A small CTC audio transcriber, trained from scratch.
Model: waveform 16khz input, widths [128, 160, 192, 240], rnn lstm.
Training: soap at rate 0.0013, 3300 steps.
Rows from block 2 of a small CTC audio transcriber, named by matrix and row number. Each number is 128 + 32 x the weight over its row's rms, rounded and kept within 0 to 255. All counts start at 0.
After each channel's rows are labels from the 100 clips, of 14976, where the channel reaches its highest value: "responds to" is what is common among them; "lies over" is the class under the peak. Only what is clearly more common there than usual is listed. The data: short made-up English sentences, spoken by a formant synthesiser in many voices. In brackets: how many of the 100, against the usual share in percent.
# conv: width-3 conv, stride 2 (model.blocks.2.conv.weight, 192x160x3, standardized in use, each kernel summed), inputs 0-39

conv.22 [151 174 126 120 142  96 122 191 215 109 130 144 169  71 144 175 124 138 113 121 127 105 134 177 147 140  95 134 125 128 118 152  96  63 112 137 184 153  96  95]
responds to: /k/ (78 vs 40.8)
lies over: /k/ (59 vs 2)

conv.168 [135 168 155 125 170 148  79  39 158 160  44  97 157  84 166 114  88 114 183 123  99 148 156 113 110 127 183 129 105 124 114 164 148  83  98  41 131 140  78  82]
responds to: /g/ (59 vs 17.1); /ʊ/ (29 vs 8.2)
lies over: /ɝ/ (46 vs 2.6)

conv.136 [166 109  87 130  93 190 131 138  71 143 153 183 166 109 107 131  75 131 139  87  65 164 124 160 113  25 132 105 143 138 161 121 127 185  73 149 129 183 146 118]
responds to: /ʃ/ (50 vs 21); sentence kind: request (31 vs 12.5)
lies over: /ʃ/ (34 vs 0.7)

conv.59 [126 150 120  79 108 129 146 110  96  98 164  96 108 125  64 132 131 148 165 127 136 149 147  78 152  99 133  96 136 145 119 129 150 149  72 197  91 157 163 149]
responds to: /ɑ/ (53 vs 26.3)
lies over: /aɪ/ (25 vs 2.6)

conv.51 [138 196 107 115 132 169 154  94 169 130 121  66 163 104 137 113  91 162 155 133  98 145 131 146 145 137 179 123 157 129 172 148 144 124  98 141 141 182 117 121]
responds to: /k/ (74 vs 40.8); number of words: 4 (56 vs 27.9)
lies over: /k/ (63 vs 2); /ɝ/ (33 vs 2.6)

conv.175 [ 92 131 150 100 175 155 125 141 108 100 115 101 106 158 104 156 117 213 116 177 115 170 141 175 111  78  89 135 126 130 111 147 127 120 141 101  65 100 102 191]
responds to: number of words: 4 (61 vs 27.9); "is" (36 vs 12.4)
lies over: /ɪ/ (33 vs 2.9)

conv.76 [134 159 148 163 152 150 164 133 133 142 113 127 108 151 153 112 118 128 160 164 163 164 129 107  98 153 129 135 142 133 128 115 168  94 117 122 147 179  71 188]
responds to: muffled (low-pass) (45 vs 12.2)
lies over: /ɔ/ (32 vs 1.4)

conv.118 [155 101 103 104 140  91 150  78 135 150 103  98 148 176 140 173  85  97 149 141  83 127 136 145 150 128  70 120 156 126 133 125 141  87 150 110  90 138  93  75]
responds to: /k/ (79 vs 40.8)
lies over: /k/ (74 vs 2)

conv.101 [165 182 138 161  85 119 125 128 133 138 109  91 129 125 138 122 106 144  73 102  88 124 125 208 179 136 119 189 176 172 117  93 131 117 122 134 105 106 100 136]
responds to: number of words: 4 (67 vs 27.9); "her" (37 vs 14.3); muffled (low-pass) (32 vs 12.2)
lies over: /ɝ/ (29 vs 2.6)

conv.15 [149 132 150 125 117 119 179 173 134 166 148 143 140 157  94 125 165  93 109 130 117 162 137 161 134 181 114 125 122 150 141 113 138  85 152  90 105  83   7 131]
responds to: voice: child-like voice (68 vs 24.8); muffled (low-pass) (35 vs 12.2)
lies over: /ɑ/ (35 vs 1.8); /ɔ/ (31 vs 1.4)

conv.81 [168 171 110 155 138 150 140  77 110 136 119 112 113  76 133 109 140 148  85 137 137 127 137 108 139  75 127 158 180 126 115  99 136 126  96 157 155 200 112  47]
responds to: /k/ (95 vs 40.8)
lies over: /k/ (94 vs 2)

conv.47 [136 175 124 156 123 118 102 108  95  98 202 123 168 140 122 161  96 180 101 113 150  63 131 137 159 176 128 141 127 169 187 125 137 148  82 129 127 185 159  83]
responds to: /k/ (95 vs 40.8)
lies over: /k/ (91 vs 2)

conv.1 [169  94 160 133 165 111 144 157 119  39 156  94  98 131 139 151 151  57 188 148 191  90  95 103 139 140 137 193  61 144 166 143 168 159 134 127 105  99 116 104]
responds to: /u/ (53 vs 24.9); "who" (35 vs 12.5)
lies over: /aɪ/ (37 vs 2.6); /t/ (36 vs 3.5)

conv.97 [ 77 156 118  62 127 145 169 159 173  98 158 120 162 102 102 126 143 107 123 100 156  96 180  61  82 163 188 128 110 128 148 186 108 113 154 156 110 141  92 119]
responds to: "that" (37 vs 14.5)
lies over: /t/ (77 vs 3.5)

conv.141 [118 139  77 160 182  88 140 129 147 177  69  71 141 127 105 127 144 143 142 201  75 110 138 127  64 173 132 147 169  83 100 130 162 145 163 132 144 102 126 107]
responds to: voice: child-like voice (50 vs 24.8)
lies over: /ɝ/ (30 vs 2.6)

conv.132 [141 159 124 132 136 109 117 102 155 125  80  85 110 146  92  91  65  98 179 124 186 181 131 117 131  78 144 153  53 110 131 133 112 123 140 113  60  79  95 132]
responds to: /u/ (50 vs 24.9); "who" (37 vs 12.5)
lies over: /t/ (72 vs 3.5)

conv.12 [203 153 169 154 194 143  97 120  71 144 155 133 127 142 154 125 163 120 144 114 122 127 116 143 183 208 152 210 107 107 147 161 105 115  86  97 162 199 140 170]
responds to: /u/ (50 vs 24.9); "who" (39 vs 12.5)
lies over: /t/ (47 vs 3.5)

conv.134 [ 94 147  96 122 142 135 161 125 113 122 114 114 106 124 129  66 137 121 102 134 125 129 152 137  66  64 114 161  84 141 131 117 143 123 157 191 104 143 124  90]
responds to: /z/ (85 vs 46.5); number of words: 4 (64 vs 27.9); sentence kind: question (61 vs 24.8); "where" (46 vs 12.3)
lies over: /z/ (40 vs 1.1)

conv.129 [133  56 121  76 143  96 105 109 221 125 136 154 132 169 143 100 166 141 131 167 134  82  95 186 143 132 121 114  87 145 124 125 129 140 148 136 171 108 115 127]
responds to: /z/ (87 vs 46.5); number of words: 4 (60 vs 27.9); sentence kind: question (50 vs 24.8); "where" (32 vs 12.3)
lies over: /z/ (76 vs 1.1)

conv.113 [127 139 117 166 140  86  57 169 116 135  81 114  69 101 146  83  96 148 181 138  99 142 119 145 134 116 115 116 102 118 166 142 110 132 150 148 108 110 102  81]
responds to: /ʃ/ (55 vs 21); sentence kind: request (44 vs 12.5); "me" (39 vs 6.3); "show" (32 vs 3.4)
lies over: /ʃ/ (36 vs 0.7); /tʃ/ (25 vs 0.7)

conv.42 [117 221  90 140 119 115 119 129 112 102 166 119 175 154 145 182 116 130 171 118  99 132  73 105 136 129 155 135 124 169  90 115 125 147 126 151 133 214  69 112]
responds to: /k/ (72 vs 40.8)
lies over: /k/ (56 vs 2); /t/ (40 vs 3.5)

conv.188 [167  58 150  93 157 149 169 186 147  82  85 174  98 154 114  95 133 102 103 142 140 167 115 159 103 127 107 140 109 149  80 123 161  86 148 175 143 147 116 161]
responds to: number of words: 4 (64 vs 27.9); "where" (32 vs 12.3); number of words: 3 (25 vs 4.9)
lies over: /ɹ/ (39 vs 2)

conv.157 [ 82 124 158  98 138 140 145 141 208 121 106 162 155  60  92 103 138 130 111 171  85 107 138 161 104 145 139 141 146 100 121 103 134 172 122 159 175 100  65 136]
responds to: voice: child-like voice (58 vs 24.8); number of words: 4 (57 vs 27.9); muffled (low-pass) (37 vs 12.2); "is" (29 vs 12.4)
lies over: /æ/ (35 vs 2.2)

conv.67 [109 144 176 134 142 179 194  68 178 152 132  87 158  76 142 166  46 104 158 150  84  71 127 164 148 183 134 164 108 145 108 178 152 143 137 105 186 136 114 134]
responds to: /æ/ (61 vs 35.8); "that" (33 vs 14.5)
lies over: /t/ (40 vs 3.5)

conv.77 [113 102 158  64 117 115 138 131  93 157 125 154 155 139 121  96 111 123 157 169 173  98 190 131 176  95 104 124 210 129 169 113 183 112 114  76 136 112 161 114]
responds to: /ɛ/ (77 vs 47.5); sentence kind: question (58 vs 24.8); "where" (38 vs 12.3)
lies over: /ə/ (34 vs 1.4)

conv.34 [146  87 160 147  89 117  96  89 137  95 117 140 101 117 139 161 149 114 129 101 139 127 133 172 192 137 105 197  82 128  77 123 119 151 102 148  48  87 132 101]
responds to: voice: deep voice (56 vs 24.5)
lies over: /ɑ/ (48 vs 1.8)

conv.123 [122 142 127  59 139 239 107 103 154 115 168 154 126 135 139 210  97 114 137 141 132 119 147 165  90 120 154 135 141 122 106 160 170 144 139 210 143 143 166 101]
responds to: /æ/ (71 vs 35.8); muffled (low-pass) (34 vs 12.2)
lies over: /t/ (25 vs 3.5)

conv.25 [122 182  86 144 104 131  91 145 134  40 135  88  85  61  86 124 150 115 126 137 162 147 145 169  88 177 182 108  95 106 146 120 125 140 122 163 112 112  64 122]
responds to: voice: deep voice (67 vs 24.5); number of words: 4 (60 vs 27.9)
lies over: /æ/ (57 vs 2.2); /ɛ/ (27 vs 2.4)

conv.138 [ 74  92 133  89 125  99 175 119  63 169 150 122 123 169 180 188 134 118 182 187 100 189 152  96 157 176  71  82 117 135  87 140  97 119 115 123  56  82 186 139]
responds to: "is" (35 vs 12.4)
lies over: /z/ (42 vs 1.1); /i/ (30 vs 3)

conv.64 [158  96 113 103 127 163 118  67 152 149 177 194 168  52 139  92 121 156 114 100  94  87  85 108 109 119  58 119 116 125 174  93 106  75 121  96 103 162 103 144]
responds to: /ɑ/ (69 vs 26.3); voice: child-like voice (57 vs 24.8); muffled (low-pass) (35 vs 12.2); "is" (30 vs 12.4)
lies over: /ɑ/ (66 vs 1.8)

conv.69 [149  50 190 104 114 111 111  92 133 185  77  84 142  98 155 134 163 102 150 129 198 143 169 168  65 121 139 144 152 151 145 147 106 165 132 125 143  61 129 106]
responds to: /z/ (78 vs 46.5); number of words: 4 (72 vs 27.9); sentence kind: question (64 vs 24.8); "where" (44 vs 12.3)
lies over: /ɪ/ (44 vs 2.9)

conv.144 [ 88 130 155  84 109 106 236 103  63 138 102 129 127 203 163 120 118 130  80 148  91 155 158  64  62 133 140  70 110 170  80 102  96 135 158 129 188  98 143  77]
responds to: "is" (34 vs 12.4); "where" (31 vs 12.3)
lies over: /k/ (41 vs 2)

conv.63 [131 124 116 119 156 101 113 120  26 117  75 105 124 102 143 147 117  96 158 126 174 135 103 119 131  98 147 164 122 143 128 161 173 113  95 156  97 154 112 115]
responds to: /u/ (50 vs 24.9); "who" (29 vs 12.5)
lies over: /ʃ/ (35 vs 0.7); /t/ (30 vs 3.5)

conv.147 [ 96 129 150 124 118 121 114 147 124 122 167 118 112  93 163 115 169 141 130 152 123  74 148 120 119 137 140 105 137 143  68  75 150 150 181  96 130 158 153 146]
responds to: /ʃ/ (56 vs 21)
lies over: /i/ (35 vs 3)

conv.4 [138 146 123 117 146 189 142 163 133 117 103  91 104 122 167  93 173 156 139 133  89 136  91 132  63 146 118 129 137  83 140 123 146 105 185 111 103 134 105  90]
responds to: "me" (36 vs 6.3); "show" (34 vs 3.4); "picture" (25 vs 2.2)
lies over: /oʊ/ (45 vs 2); /ɝ/ (32 vs 2.6)

conv.35 [180  80  38 153 122 122 122  98 127 131 158 118 113 115 150 120 143 140 141 144 141 114 134 115 139 150 161 131 104 109 112  82 162  94 108 141  84 142  63 120]
responds to: muffled (low-pass) (41 vs 12.2)
lies over: /aɪ/ (29 vs 2.6)

conv.121 [ 54 122 111 102 148 113  91  67 123 117  88 155 129 101 132 168  91 134 139 161 143 177  93 189  87 183  81 160 153 169 111 154 102 114  71 104 124  80 139 142]
responds to: /ɛ/ (74 vs 47.5); voice: child-like voice (60 vs 24.8); number of words: 4 (58 vs 27.9); sentence kind: question (51 vs 24.8)
lies over: /ɹ/ (32 vs 2)

conv.24 [145 183 134 134 126 135 120 160 137  92 176 148 190 105 137 128 105  97 106 119 144  73 136  85 172 147  64 147  66 147 174 144 133  78 163 139 150 157  90  99]
responds to: muffled (low-pass) (34 vs 12.2)
lies over: /ɑ/ (35 vs 1.8)

conv.74 [111 172 166 141 128 112 128 100 140 139 153  51 150  94 143 105  91 114 157 146 131 136 106 154 132 159 106 127 149 111 136 138 148  91 164 184 149 137 143 164]
responds to: /k/ (90 vs 40.8)
lies over: /k/ (78 vs 2)

conv.90 [ 99 111 144  68 173 164 154 100 121 115 117 162  74  61 150 123 136  81 149 167 139 105 178  93  99 107  86 134  69 120 153 100 104 115 134 138 146 115 132 108]
responds to: /z/ (75 vs 46.5); number of words: 4 (68 vs 27.9); sentence kind: question (54 vs 24.8); "where" (47 vs 12.3)
lies over: /z/ (54 vs 1.1)

conv.28 [122 136 173 155 187 105 155 100  94  72 118 127 130 123 138  99 131 129 121 160 144 184 105 237 150 141 122 108  79 122 170 122 116 124 100 151 105 132  95 139]
responds to: number of words: 4 (59 vs 27.9)
lies over: /ɪ/ (50 vs 2.9)